python train.py --model="image VAE" --dataset="rosettes with rotational symmetry" --train_examples=97500 --image_size=48 --crop_scale_min=1 --horizontal_flip=true --color_jitter=0.1 --bottleneck="kl" --downsampling_factor=4 --encoder_arch="coatnet" --encoder_norm="layernorm" --encoder_norm_position="pre" --encoder_activation="geglu" --encoder_mlp_ratio=4 --encoder_head_dim=64 --encoder_fused_qkv=false --encoder_qk_norm=true --encoder_parallel_block=true --encoder_inner_norm=false --encoder_patch_size=[2, 2] --encoder_depths=[6, 6] --encoder_widths=[64, 128] --loss="l1" --latent_channels=8 --decoder_norm="layernorm" --decoder_activation="silu" --decoder_widths=[32, 64, 64] --decoder_blocks_per_level=3 --decoder_block="plain" --decoder_attention=false --decoder_upsampling="nearest_conv" --kl_weight=0.01 --init="xavier_uniform" --residual_init="scaled_by_depth" --optimizer="normuon" --muon_scale="match_rms_adamw" --learning_rate=0.0072 --momentum=0.95 --nesterov=true --orthogonalizer="newton_schulz_5" --adamw_lr_other_params=0.00074 --max_grad_norm=0.5 --max_steps=6400 --batch_size=256 --epochs=16.8 --lr_schedule="cosine_restarts" --final_lr_fraction=0 --warmup_steps=1280 --weight_decay=0.05 --adamw_weight_decay_other_params=0.05
Rows from block 8 of the encoder of a small image VAE, named by matrix and row number. Rows with one number belong to one neuron. Each number is 128 + 24 x the weight over its row's rms, rounded and kept within 0 to 255. All counts start at 0.
Before each neuron's rows are labels from the 100 images, of 14848, where the neuron reaches its largest size: "colour at peak" is the nearest of a few named colours to the mean colour under the peak; "peak on" is the class under the peak. Only what is clearly more common there than usual is listed. The data: rosettes with rotational symmetry. In brackets: how many of the 100, against the usual share in percent.
# gate: MLP gate (encoder.blocks.8.mlp.gate.weight, 512x128), inputs 0-127
# fc1: MLP up (encoder.blocks.8.mlp.fc1.weight, 512x128), inputs 0-127
# fc2: MLP down (encoder.blocks.8.mlp.fc2.weight, 128x512, transposed), outputs 0-127

colour at peak: grey (59 vs 25.8)
peak on: backdrop (87 vs 55.1)
gate.251 [144  99 155 149 120 133 117 100 166 146 136 131 123 114 150 136 115 133  97 150 133 145 135 123 140 148  86 114 105 177 115 139 131 136 127 169  92 133 147 124 133 154 140 123  83 121 151 117 115 110 123  86 134 113 100 143  92 140  96 119 141 124 140 124 105 160  95 179 112 133 114 119 145 122 157 161 137 184 138 172 148 123  90 107 100  85  97  83 158 164 167 134  91  93 125 122 132 135 123 107 125  78 114 106 144 104  98 170 158 138 160 176 156 157  91 148 156 141 139 112 138 125 105 115 120  97 152 111]
fc1.251 [ 96 163 114  96 113 144 177 131 145 108 155 125 169 126 149 119 160 157 141 104 130 143 129 144 153  71 136 109 119 109 141 126 141 134 164 125 177 137 122 149 112 144 130 144 137 129 109  90 120 159 120 154 106 102 121 107 145 105 134 120 140 135 133 157 175 142 121 102 123 156 111 134 122 146  61 159 137 179 116 151 102 151 106 136 128 109 117  98 104  93 180 113 131 126 159 132 128 125 139 135  99 137 122  92 106  90 159 119  93 102 125 108 103 151 173 123  83  69 160 149 144  94 124 161 140 128 119 142]
fc2.251 [142 115 128  85 165 147 156 131 206 104 142 138  97 107 125 112 125 150 134 107 180 130  87  99 110 140 118 131 131 140 132 174 160 158 105 125 110 145 119 124 143  87 152 125 110 131 179 108  87 128 121 119 134 104 130 134 105 116 145 136 145 172 162 103 102 179 117 139 175 139 111 117 142 128  76 140 132 138 134 119 120 119 104 162 133 130 115 136 111 121 156  90 106  97 130 122  97 164  99 164 139 158 101 110 137 109 135  95 134 121 162 119 145  98 133 109 120 102 186 117 115 160 108 127 116  92 159 134]

colour at peak: brown (66 vs 39.4)
peak on: rosette (72 vs 44.9)
gate.107 [106 171 162  94 129 154 128 103 118 134 119 112 114 136 157  85 122 156 115 135 149 103 146  94 135 126 128 130 120 106 118 129 152 140 147 140 132 130 127 111 115 116 111 151 136 131 112 105 152  78 176 104 141 128  75 101 124 122 139 130 140 121 121 138 126 140 147 155 153 116 108 138 104 103 104 129 157 148 153 126 124 166 134 138 132 142 145 110 119 165 180 152 150 113 183 152  61  80 130 131 151 126 169 108 128 112 139 101 112 148 151  88 138 163 154 135 140 120  96 141 103  89  87  71 170 116 178 104]
fc1.107 [108 116 136 119 106 160 151 110 141 160 163 104 142 170 144 138 107 137 116 112  90 107 127 120 131  91 111 135 111 131 140 160 137 134  97 127 119 141  71 117 142 127 142 126 108 144 133 153 118 107 151 119 120 142 144 120  95 113 161 114 115 125 130  73  95 104 103 109 122 115 101 136 158 117 107 103 104 164 126 171 157 146 107 124 178 102 122 132 116 151 159 130 147  97 105 178 161  89  82  93 100 179 122 154 119 111 155 180 120 149 159 162 126 121 143 116 133 132 153  93 160 148 131 108 180 147 117 163]
fc2.107 [ 77 121 106 116 145 167  93 141  92 133 134 111 126 123 159 158 114 146 165 126 124 145 189 101 142 144 145 143 132 143 105 151 150  89 131 128 140 128 165 119 116 123  74 119 179 132  97 135 130 105 105 135 112 126 118 123 143 104 145 108 114 134 146 151 154 160 121 139  92 121 136 142  98 148 139 121 160 114 160  95 127 125 118 140  73 111 137 131 120 132 193 121 103 133 170 120 103 119 129 104 177  72 157 137  99 141 136 105 112 120 159 103 151 163 136 152 131 139 105 156  93 108  94  69 124 117 140 132]

colour at peak: brown (67 vs 39.4)
peak on: rosette (80 vs 44.9)
gate.371 [100 130 120 116 101 153 105 108 127 147 127 136 163 132 194 132 187 159 141 156 136 124 106  91 128 188  75 132 122 117 153 126 144 109 131  79 163 132 128  90 125 160 152 134 116 113 151 134 106 121 117 112 137 148 121 168 146 108 116  93 147 156 126 134 113 160 119 112 130 135 138 110  71 155  98 136  94 169 147 147 144 138 121 131 136  88 113  86 133 135 113 168 103 144 148 103 142 117 157 116  90 138 130 111 119 144 105 109 105  87 157  97 136 112 122 129 126 156 178  77 153 139 158 127 132 107 106 131]
fc1.371 [127 102 148 107 115 144 102 141 145 138 147 131 100 159  96  86  77  88 131 119  85 104  97 194 132  96 132 163 174 159  76 124 118 130 103 138 109 122 118 134 124 131 114 161 145 143 112 123 111 145 116 113 145  94 117 169 107 108 133 129 157 130 105 133 122 105 147 161 128  95 134 129 138  78 146 115 125  83 109 136 123 121 125  84 144 129 132 141 133 139 166  94 115 121 166 133 104 160 160  97 143 135 110 156 138 144 159 101  97 167 138 143 145 152 112 130 160  92  98 121 162 121 147 160 162 165 138 119]
fc2.371 [124 118 103 136 153 134 161 126 109 109  76 168 112  91 105 148 164 164 150 125 114 135 103 126 117 176 104 116 128  86 132 121 133 120 174 161 144 126 109 136 133 128 168 101 139  96 131 127 110 115 128 132 116 142  81 105 140 168 136 139 119 121 134 102 151 137 162 146 124 140  84  64 145 114 125 162 137 113 106 130 139 125 134 148 128 167 115 130 130 102 116 121 132 170  98 135 137 100 156 180 136 145 177  66 116  95  84 140 149 140 116 138 131 116 145 150 156 162 176 141 106 120  96 120 122 106  86 131]

colour at peak: purple (32 vs 1.9)
peak on: backdrop (94 vs 55.1)
gate.17 [157  89 147 102 131 148 122 176 106 148 135 116  77 146 116 117 115 155 134 152  90 128 123 163 108 120 118 138 134  66 130 149 128 151 170  97 170  87 125  82 127 152 113 105 107 155 175 138 127 127 118 124 139 138 110 107 117 128 120  82 170 130 146  90 116 135 167 143 107 133 133 131 175 145 149  92  97 119 159 125  80 117 125 107 112 146 109 115 133  87 104 118 133 112 125 144 132 105 107 121 134 123 127 130 145 149 165 120 135  91 144 182 160 116 176 102 140 103 137 101  79 119 134 154 146 126 101 132]
fc1.17 [124 152 140 173 108 177 103 124 142 107 119 139 157 145 182 117 110 113 110 117 144 110 140 134 121 131 149 154 147 177 162 123 161 125 105 126 126 116 192  99 141 167 120 140 108 131 140  84 119 165 152 136 156 114 132 106 154 121 124 102 118 106 145 142 146 146  70 140 129 171 126 138 129 135 142 116 122  84  91 124 132 119 121 143 113 140 160 146 137 113 161 115 138 104 111 128 135 113  66  77  95 115  96  77 166 153 104 129 129 111 107 169 130 102 106 113 107 102 135 124  97 107 122 135 107 138 158  85]
fc2.17 [138 134 143 145 127 125 136 137  89 143 171 116 145 149 127 131 146  94 133 138 131 128 140  80 114 137 148 130 194 132 126  99 122 141 153 119 112 131 158  97 131 110 102 137  59 150 155 171 115 124 135 107 154  92 148 123  99 138 143 118  99 100 141 200 120 123  87 114 106 124 132  89  87 132 126  92  83 143  89 111 168 123 103 127 160 128 124 155 121 123 118 128 101 143 127 170 133 121 115 112 132 145 125 132 144  96 148 140  96 132 143 126 128 205 134 123 122 116 110 187 115 146 139 119 116 122 142 177]

colour at peak: grey (75 vs 25.8)
peak on: rosette (93 vs 44.9)
gate.99 [159 120 116 129  96 157  88 133 129 118 178 131 133 118 129 100 119 155 161 159 141 147 138 118  95  95 118 139 118 139 142 120 124  99 162 141 124 172 126 101  79 132  99  88 112 101 136  92 107 108 157 191 171 127  94 104 118 158  85 156 152  85 155 125 103 133  96 123 147 132 109 129 128  94 105 119 106 120  95 120  97 163 153 131 123 137 102 108 114 118 128 114 134 166 160 105 103 173 126 142 116 161 102 132 169 123 159 106 143 127 155 184 124 146 125 116 103 117 129 127 142  95 131 127 155 168 105 143]
fc1.99 [112 123 115  94 148  99 141  96 116 164 143  94 159  92 136 167 140 110  98 133 157 126  88 154  72 151 144 113 108 142 114 132 120  88 148 163 136 129 110 122 125 132 122 145 115 140 140 173 158 146 118 183 112 122 118 168 137 135 102 136 138 124 150 142 135 101 190 143 122 120 132 138 151 125 129 121  90 109 148 117 179 116 136 139 161 119 130 159 136 113 139 154 145  90 118 134 162 121  61 135  95  99 111 130 164  86  73  93 119 127 112 147 113 141 136 132 151 115  88 101 108 112 144 118 113 108 157 162]
fc2.99 [128 112 114 132 125 130 157  84 140 188 130 111 143 125 134 144 183 106 121 140 133 143 111 162 123 144 124 143  85 120 130 141 115  90 131 152  92 128 135 106 117 140 130 139 136 147 100 141  99 160 111 128 110 116 111 172 137 151  94  97 127 135 117 153 157 100 172 129 131 124 149 106 133 103 156  99 112 119 134 105 205 135 119 144 153 137 166 146 113 126 162 139 136 134  66 167 148  94  67 105 125 136 114 117 140  89  64 100 125 139  96 118 129 139 109 151 166 124  93 121 125 160 140 120 133 111 152 112]

colour at peak: purple (30 vs 1.9)
peak on: rosette (81 vs 44.9)
gate.442 [136 161  76 140 125 174 147 123 110 192 116  93 104 144 112 139 124 126 106 138 128 152 155 117 101 129 138 100 139 112 124 149 137 107 112 141 105 120 129 117 167 174 129  66 127 133  97 156  95  89 115 115 112 145 137 167 114 110 136 148 172  90 113 102 107 112 123 175 143 140 167 152 166 104 129 139 130 127  68 115 116 152 105 135 159 114 150 138 128 164 109 109 121  85 129 133  94 160 103 100 134 126 146 135 146 143  88 134 157 120 143 146 103 134 143 149 121 153 146 133 139 101 124 169 113  87  99  98]
fc1.442 [145 114 141 161 113 133 128 168 122  97 175 103 164 151 155 107 104  85 130 123 170 129 151 113 157 130 129 140  91 159 133 105 133 109 116 152 133 146  86 151 161 136 151 133 176 113 109 110  92 127 103 112 126 106 144 149 126 120 102  97  93 112 149 128 119 174  84 132 140 100 107 154 191 145 124 102 148 169 167 147 121 108 114 160 161  82 102 131 135 109 138 123  99 110 134 134 119 106 127 102 144 112 168 118 118 162 124 128 158 139  98 145 134 100  95 165 113  85 126 108 122 158 142 132  98 143 139  93]
fc2.442 [124 107 160  99 140 157 105 157 117 144 135 138 116 138 150  81 134 121 177 121 149 165 145 131 107 151 105 106 163 129 123 174 132 126  80 175  96 105 125 105 111 155 121 132  91 143 137 181 148  97 110  75 138 127 105 143  98 105 144 162 130  77 115 158 130 113 168 147 139 159  89 150 108 155 101 161 124 130  71 101 110 123  90  99 126 130 144 113 126 102  95 125 115  87 139 154 130 145 142 149 106 136 119  88 114 127 123 112 151 136 160 125 114 126 101 127 147 117 144 159 152 130 136 181 120 115 126 136]

colour at peak: purple (49 vs 1.9)
peak on: rosette (92 vs 44.9)
gate.138 [131 153 139 124 112 151 106 141 114 158 103 123 127 111 124  92  68 146 124 109 152 159 122 126 108 111  87 153 100 155 133 145  94  92 116 122 114 134 149  86 134 120 136 108  90 144 149 130 105 150 131  98 180 119 122 141 137 119 171 126 189  72 157 150 119 143 135 152 113 101 109 118 137 123 130 126 120 164 148 139 120 108  95 132 141  92 132 142 124 162 120 100 109 140 138 176 135 119 142 113  87  74  98 133 100 116  98 113 156 117 141 153 178 133 107 154 102 144 145 124 136 144 146 180 116 186 132 148]
fc1.138 [122 101 132 116 145  82 178 111 127  93 167 123 132 155 126 118 117 102 111 135 104 105 162 134 129 146 155 128 120 114  86 144 129 103 137 132  87 134 135  64 185 150 150 127 116 154 107 136 123 149 124 150 137 121  77 127 110  86 178 114 137 103 161 108 131 147 128  93 135 135 144 111  95 128 128  99 160 136 211 125 113 100 136 155 120 180 124 126 177 149 128  79 131 143 100  95 134 129 126 120 150 109 121 101 117 122 104 121 141 120 137  93 149 116 118 158  88 135 146 126 157 151 135 138 119 131 126 159]
fc2.138 [108 106 117 107  98  93 132 147 118 156 161 140 108 117 128 150  91 139 159  94 132 140  96 155 140  82 105 128 173 100 117  96 139 121  91 125 136 111 153 185  98 110 127 123 160 122 135 150 112 143 103 129 167 125 143 114 141 156 129 159 142 169 106 146 142 140 113 156  98  99 110 121 129 157 125 142 108 126  72 149 165 126 119 104  97 107 104 192 115 133 119 187 128  91 129 197  90  96 116 102 111  95 120 120 130 136 102 145 130 150 132 133 169 161 110 133 150 131 126 127 118 127 155 136 143 149 123 119]

colour at peak: purple (33 vs 1.9)
peak on: rosette (86 vs 44.9)
gate.394 [109 148 140 107 102  96 136 133 150 166 117 146 127 116 146 132 120 138 182 154 130 144 110 125 121 104 100 118  83 189 130 141  91 107 120 121 128 152 125 102 137 196 127 139 128 132 140 118  90 119 138 148 141 136 112 104 122 136 186 119 152 109 126 150 144 131 120 173  99 116 123 121 129 132 117  92 142 160 103 140  95 109 128 153 121  89 136 113 145 122 125 120  91  79  86 131 104 120 128 107 129 113 157 159 138  64 121 131 160 127 148 168 171 106  96 159 100 113 115 110 138 160 129 178  91 158 145 112]
fc1.394 [136 108 176 131 144 109 143 103 140 113 130 109 131 157 219 112 136 113 159  96 104 157 124 117 145  79 102 116 127 158 121 113 125  87 142 107 108 106 132 159 139 110 162 154 149 121 170 103 133 156 189 161 112 132 129  92 168 152 102 172  82 137 107 134 111 152  93 118 146  89 146 116 168 112 135 129 105 127 136  86 134 132 107 121 146 138 147  85 122 136 126 141 100 160 109 131 165 153 136 126  93 119 111 122 153  99 156 139 135 121  82 130 145 120 126 103 132 125 143 112 106  92 135 121 107 126 148 135]
fc2.394 [141 153  93 163 134 180  91 127  92 158  95 150 147 130 108 145 150 155  95 120 119  87 157 131 117 136 153 115 132 119  95 174  90 142 140 129 121 175 104 103 135 128 102  88  81 155 114 135 111  97  98 117 140 135 136 125 117 121  87 126 112 111 119 142 139 117 128 154 118 177 131 163 116 154 111 111 149 104 124  88 164 125 156 145 169 147 140 146 120  86 133  81 166 132 158 120 124 125 160 137 153 123 168 135 130 114 180 135 111 141 111 126  96 120 114 127 102  83 119 132 110 120  83 152 157 125 153 146]

colour at peak: brown (64 vs 39.4)
peak on: backdrop (87 vs 55.1)
gate.165 [142 104 124 106 159 123 110 141  63 157 133 122 139 131 108 121 110 139 167 137 132 132 146 135  81  90 103  96 104 103 121 145 102 106 145 164 134 161  94 129 122 107  88  84 141  82 127 134 141 115 179 144 143 136 165 167 136 153 191 118 144 111 185 113  99 121 116 146  89 169  94 127 125 100 150 118 118  98 137 130 140 171 136 142 127 123 117 184 139 158 128  96 184 138 115 121 137 114 119 110 125 152 129 122 118 147 166 111 133 133 119 153  82  96 138 129 104 117 134 122 133 156 131 120 100 134 119 147]
fc1.165 [143 101 123 151 130 136  96  98 108 133 101 153 139 141 175 129 133 131  82 105 117 160 136  85 131 111 120 124 108 132 132  96 117  98 112 119 137 166 137  84 185 134 132 138 125 128 139  66 148  94 140 135 159  91 115 134 120 135 102 128 140 181 147 139 101 177 156 105 132  88 152 132 103 128 135 125 103 114 115 111 175 111 109 132 111 132 157  92 155 117 138 100 140 163 142  96 155 144 100 141 132 111 135 121 189 166  94 133 150 143 119  77 145 128 142 125 130 124 134 178 153  95 119 168 126 126 113 153]
fc2.165 [129 112 167  98 176 100 123 145 144  76 137 147 130 125 102 113 158 162 135  77 145  72 125 117 118 120 131 141 145 125 143 126 115 142 161  92 101 137 118 151  94 138  83 176 168  95 133 176 137  88 113 151 127 139 174 102 120 155 123 147 115  81 113 141 128 133 104 145 136 138 136 117 133 143 117 148 137 101 105 148 164 116 136 117 145 136 161 149  88 153 121 144 181 111 122 104 139 119 110 130 128 142 108  65 140 169  92 113 159 136 159 100 151 106 105 129 128 146 141  81 126 127 137 152 111 116 131 134]

colour at peak: brown (72 vs 39.4)
peak on: rosette (87 vs 44.9)
gate.98 [106 149 132  99 123  93 111 156 139 116 128  94 149 116 177 118 156  84 143 139 141 121 128 113  64 103 143 113 132 126 117  94 134 146 185 142 150 130 126 116 175 107 135 160  90 137 169 122 136 127  82 162 117 153 163 118  75 110 120 119 137 133 109 102 148 112 143 150  97 118 147 166 162 121 113  92 121 104 137 149 124 151 178 149 138 118 110 136 162  99 148 103 150  80 127 130 119 147 124  96 149 109 156 126 114 128  87 144 114  88 157 146 131 123 108 140 116 118 147  93 139 101 148 149 154 160 150  89]
fc1.98 [102 163 194 158 144 119 155  90 133 105 129 107 129 165 148 140 104 157 107 101 149 126 144 128 145 113  90 151 106 186  98 130 125 121  85 148 141 128 127 164  96 121 105 155 143 155 156 126 149 122 137 145 103 117 147 147 117 107 139  96 108 134 120 148 159 132  94 117 160  83 148 142 110  94  73  92 130 118 143 104 110 126 140 144  71 106 117 113 117 130 129  97 156 120 109 113 135 148 137 131 120 125 149 111 164 121 128  89 144 139 126 169  96 120  93 101 162 178 116 164 158 120 144 111 160 134 104 117]
fc2.98 [ 80 164 135 118 124 149  96 140 117 135 114 131 126 137 138 100  88 110 105 160 120 140 144 177 157 117 125 120  97  73 159 135 146 145 131 106  93 117 134 173 127 108 126 100  90 118 105 152 122 124 134 144 137  91 129 136 118 123 120 131 121 105 148 113  95 145 140 127 164 152 151 132  84 121 128 122 129 131 158 155  90 145 128 137 126 124 125 128 106 133 147  69 111 142 118 126 101 124 141  92 165 117 105 194 136 159 126 165 161  88 146 118 101 144 131  76 135 122 117 142 180 148 124 178  95 152  87 165]

colour at peak: purple (37 vs 1.9)
peak on: rosette (91 vs 44.9)
gate.264 [ 85 139  76 157 136 141 157 184 125 132 136 130 127  90 134 126 126  98 104 105 140 128 130 124 105  94 133 135 159 170 125 155 129 139 141 140  97 107 162 132 141 168 128  81 154 172 132 120 135 150  93 143 130 140 119 111 131 106 120 135 154 129  97  84 121 190 134  86  97 110 120 112 132 138 128  95 153 128 127 121 144 137 115 148 148  80 139 150 146 129  88 140 137 136 103 147 121 143  98 134 119  92 107 169 117  77  75 159 129 156 115 165 140  97 120 149 149 111 184 106  95 110 124 115 134 115 157 132]
fc1.264 [110 155 116 110 168 133 176 166 120 149  92 110 117  86 138 123 134 117 141  95 104 139 111 148 101 145 127 107 135 141  70 118 138 109 105 150 141 130 117 140 115 121 122 103  87 165 164 148 143 132  84 164 150 130  85 117 187 138 158 116 134 128 122 112 140 133 138 156 115 150 158  98  96 159 140  72 126 147 120 178 131  98 108 147 147 102 133 149 117 101 147 120 147 108 123  97 117  62 122 130 130  86 133 138 137 184 123 129 122 115 151 105 169 152 101 111 133 113 141 109 145 153 120 150 123 108 161 108]
fc2.264 [146  84 129  94 122 102 150  77 141 134 155 150 163 158  93 128 132 111 138 128 177 116 113  97 119 131  82 123 158 102 146 119 123 161  82 137 138 136 142 114 119 169 129 153 106 134 154 113 116 130 148 114 119 135 104 152 106 131 112  94 101 124 105 156 144 162 147 152 154 121 147 110  96 125 113 140 108  77 136  99 134 154  93 161  92 168 121 149 134 120 138 162 126  85 115 173 110 128  83 156 133 177 140 103 124 165 126 111 135 127 147 140  89 111 148 137 132 137  90 150 149 144 102 140  90 157  82 120]

colour at peak: purple (42 vs 1.9)
peak on: rosette (92 vs 44.9)
gate.15 [159 157 136  85 123 117  90 136 130 115 107 134 103 129 121 107  90  93 120 101 154 189 133  84 120 133 107 139 128 144 118 125  99 108 163  85  97 118 139 160 169 113 142 109 145 136 136 168 128 121 129 113 186  98 137 166 152 111 153 120 156  82 179 115 127 124 122 141 159 100 140  93 125 140  93 131 178 187 175 144 104  90 130 143 123 151 137 141 121 137 114 123 124 120 105 138 118 116 135 135 103  73 107 128  89 131  97 139 166 127 111 153 156 131 127 142 136 118 119 129 141 144 130 174 122 106 137 143]
fc1.15 [162 152  97 119 113 158  98 178 123 118 106 124 100 120  98  94 141 100 155 125 125 114  99 153 131 105 151 148 119 152  99 134 107 154 103 157 125 135 113 178 141 114 125 115 127 170 144 102 145 110 127 105 143  91 156  99 142 123 146 172 113 132 108 131 130 119 107 188 126 116 107  72 144 114 167 119 129 119 146 121 138 117 112  40 133 125 122 170 135 139 105 122 130 107 171 192 119 147 117 122 130 123  79 142 109 144 128 133 129 133 166 141 144 155 123 134 131 115  63 141 120 116 124 150 138 154 135 119]
fc2.15 [129 110 146 148 153 125 127  98 130 142 127 106 148 146 147 130 200 142 124 127 103  97  99 137 114 172 126 153 138 146 164 134 124 125 133 128 143 127  97  93 139 137 106 114 146 131 148  94 114 146 123 159  89 135  95 168 110 114  82 126  93 141 118 123 114 129 158 120  98 146 160 185 104 101 134 118  90  91 127  78 106 178 106 145 145 142 139  71 127 151 152  90 135 156 122  64 169 121 154  97 127 173 149 116 153 134 131 136  99 138 150 102 112 107 131 124 129 105 146 154 141 131 123  92 112 144 130 125]

colour at peak: grey (71 vs 25.8)
peak on: rosette (98 vs 44.9)
gate.484 [ 95 123 130 156 116 126 125 164 104  93 114 138 133 133 130 128 141 123 116  87 120 142 150 102 119 125 134 123 124 135 123 128 133 119 112 159 120  84 184 103 115  98 109 138 152 140 105 110 119 103 121 183 138  86  98 159 120 138 142 110 165 130  91 105 126 121 101 116 127 134 143 161 107 171 131 107 158 117 111 138 125 150 139 134  92 172 137 139 137  93  73  97 106 147 133 130 136 121  86 160 112 162 159 147 140 133  86 157 158 154 104 126 108 163  70 142 205 132 132 120 132 110  84 137 136 171 128 113]
fc1.484 [129 103 143 158 107 138 142 115 132 129 141 119 137  49 123 152 139 112 133 105 124 120 132 131 145 133 119 155 133 158 117 138 102 118 129 144 155 126 160 126  98 155 119 130  90 152 141  92 102 125 144 125 114 125  83 167 148 124 130 103 145 127 137 178  76 106 182 140 132 133  89 137 149 122 133 100 125 130  93 142 135 109  80  96 125 183 115 131 129 101 101 148 113 151 171 111 111 162 125 122 106 116 151 155 102 124 125 154 176 111 104 117 134 113 116 147 128 108 115 110 141 175  62 132 138 198 116 143]
fc2.484 [156 147 106 103 122  97  94 107 167 150 139 114 147 216 145 108 109 124 110 148 170 121 157 131 123  85 110 145 115 135 165 136 174 101 138  95 117 154 107  95 178  97 116 116 133 101 136 145 152 150 106 118 126 139 184 103 130 134 116 142 128 144 157 111 167 168 114 147 134 100 166 135 149 108 125 144  92 160 159 104 132  92 139 121  94  71  91 154 119 134 161 119 143 121 110 127 113 107 143 100 105 112 130 123 127 137 152  94 109 103 137 116 154 106 108 122 126 128 126 135 147 114 166 120 121  91 129 127]

colour at peak: brown (80 vs 39.4)
peak on: rosette (71 vs 44.9)
gate.405 [128 108 179 136 146 158 123 139 128 168 115 107 138 129 129 106 131 137 127 112 108  60 153 104 161 116 181 141 105 119 134 128 147 130 124 146  93 142 114 120 142 133 110 145 202 148 168 112 135 137 156  88 107 101 148 166 104 146  83 134  85  74 176 102 113 114 142 142 127 141 166 152 124 101 150 108 106 130 112 138 130 106 112 142 137 126 121 123  92 111 142 126 142 122 123 125  76 163 117  96 112 151 147 163  95 113 138 125 132 123 122  93 113 124 102  83 152 165 152 150 132  96 142 171 134 123 126 129]
fc1.405 [124  89 159 140 147 149 114 110 142  88 127 112 134 156 143 162 145 123 129 126 172 142 111 143 126 145 144 104  61  89 163 119 166 120  91 125  77 168 151 110 143 117 128  88  58 141 100 137 180 114 132 160 132  85 166 120 150 129 143 171 121 112 151 156 113 124 103 161 109 125 137 125 138 110 130 118 104 109 171 149 117 170 137 127 115 173 125 133 113 134 156 114  88 103 142  98 103 136  74 134 123 114 154 115 143 149 110 118 129  92 121 136 130 106 135  91 144 152 116 129 133 113 137 111 153 105 137 131]
fc2.405 [151 138 129 119 126 150 151 134 158 168 149 123 148 116  88 164 103 125 129  91  93 131 147  86 123 135 188 129 100 107 131 104 163 123 158 140 146 103 105 133 131 137  99 110 145 103 159  89 111 137 139 129 150 140 145 141 151 111 121 122 105 113 129  98 106 117 132 111 143 122 161 165 142 132 159 125 123 137 133 151 154 129 136 173 162  93 130 117 155 124  93 195 159 133 134  80 148 123 124  78 150 128 111 155 105 110 154 183 144 136 138 125  97 111  70 138 102 130 139  80  77 115 112 123  97 135 120 118]

colour at peak: brown (75 vs 39.4)
peak on: rosette (88 vs 44.9)
gate.348 [138 130 171 106 149  48 120 141 137  81 120 126 122 154 120 136 108 122 132 149 161 136 132 118 154  88 121 121 105 173  93 151 131  91 111 158 119 132 148 100 165 131 158 124 128 118 138 103 112 130 131 147 145 170 118 129 155 119 130 134 118  79  90 131 109 150  91 142  82 110 124 134 128 148 133 112 128  93 160 112 111 101 151 130 142 137 145 113 156 118  96 149 174 109 128 130 154 118  96 102 131 117 156 131 157 139 116 117 127 105 148 112 134  90 129 125  93 172 137 190  89 108 158 140 124 194 154 129]
fc1.348 [123  85 143 148 103 128  90 152 119 165 115 110 125  84  99  79 100  91 157  90 147 130 137  88 102 175 175 162 151 123 128 125 108 126 145 152 141 143 128  87 110 130 109 126  99 111 137 157 150 121 161 129 112 156 136 131 148  93 100 135 186 117 127 130 143 100 144 136 141 113  81 135 151 151 139 104 146 121 104 140 145 151  97 121 138 115  83 150 151 137 117 157 128 129 147  92 132 104 123 161 111 120  97 163 140 140 102  99 108  95 167 103 145 146 174 126 154 134 132 115 151 128 147 154 189 138 136 135]
fc2.348 [119 109 103 112 165 113 150 103 140 121 189 104 128 131 163 125 140  86 132 147 100 106 130 157  96 167 121 178 129 105 129 105 163 118 112 127 147  96 159 153 108 133  99 149 172 126 162 116 125 133 128 147 151  69 141 152 143 110 149 126 133 185 120 112 133 128 136 121 105 109 149 112 139  80 144 109 132 171  86 162 150 129 118 123 134 112 161 162 121 144 142 148  99 129 124 142  80 122 126 117 101 104 103  64  99 121  98 151 105 151 133 159 158 158 136 137 118 123 126 117 134 121 126 102 154 100 171 115]

colour at peak: brown (66 vs 39.4)
peak on: rosette (73 vs 44.9)
gate.342 [129 127 116 151 144 121 119 135 154 162 160 131 157 146 123 131  73  68 174 145 142 135 125 158  97 139 134 103 135 168 178 125 163 148 156 113  92 172 142  97  92 138 118 126 101 116 178 116 139 132 124 158 178 124 144  91 147  84 147 171 122 120 137 131 124 147 168 144 124  71 145 111 114 111 128 102 118 124 101 166 116 133 146 120  97 116 144  98 138  93  84 126 120  98  97 129 108 132 146 113 108 116 164 123 120 143  95 127 136 144 136 176  81 131 105 137 112 145 113 119 115 108 163 134 104 120 126 124]
fc1.342 [138 122 153 146 145 113 127  97 125 178 144 106 122 137 147 147  77  93 134  77 128 113 134 143 108  89 169 111 132 163 138 122 125 146 114 112 107 107 135 179  87 156 136 116 151 139 150 111 133  98 143 170 108 147 148  89 124 114 134 125 183 112 125 128  73 158 154 131 156 119 133 118 120 143 107 126 127  95 148 112 100 131  95 120 121 134 138 131 122  98 122 175 152 101 147 139  83 157 147 125 133 158  85 156 155 118 126 134 144 174  96  80 106 114 140 102 119 157 101 109 128 131 142 122  91 168 102 161]
fc2.342 [139 131 122 145 151 171 137 137  69 103 113 159  81  64  95 139  92 169 133 103 144 113 150 115 124 124 155 135 159 152 103 135 146 160 127 157 155 114 133 118 132 104 135 120 124 121  87 146 138 129 134 136 145 140  82 162 162 141  76 109 136  73 131 128 118 105 125 100 148 141 113  93 134 146 121 103 155 112 147  97 147 133 113 161 110 144 155 145 119 150 154 145 136 171 128 145 136 130  96 137 174  88 125 120 155 132 165 123 152  82 118 134 138 127 103 161 125 110 101 154 144 133 116  66 121 139 103 103]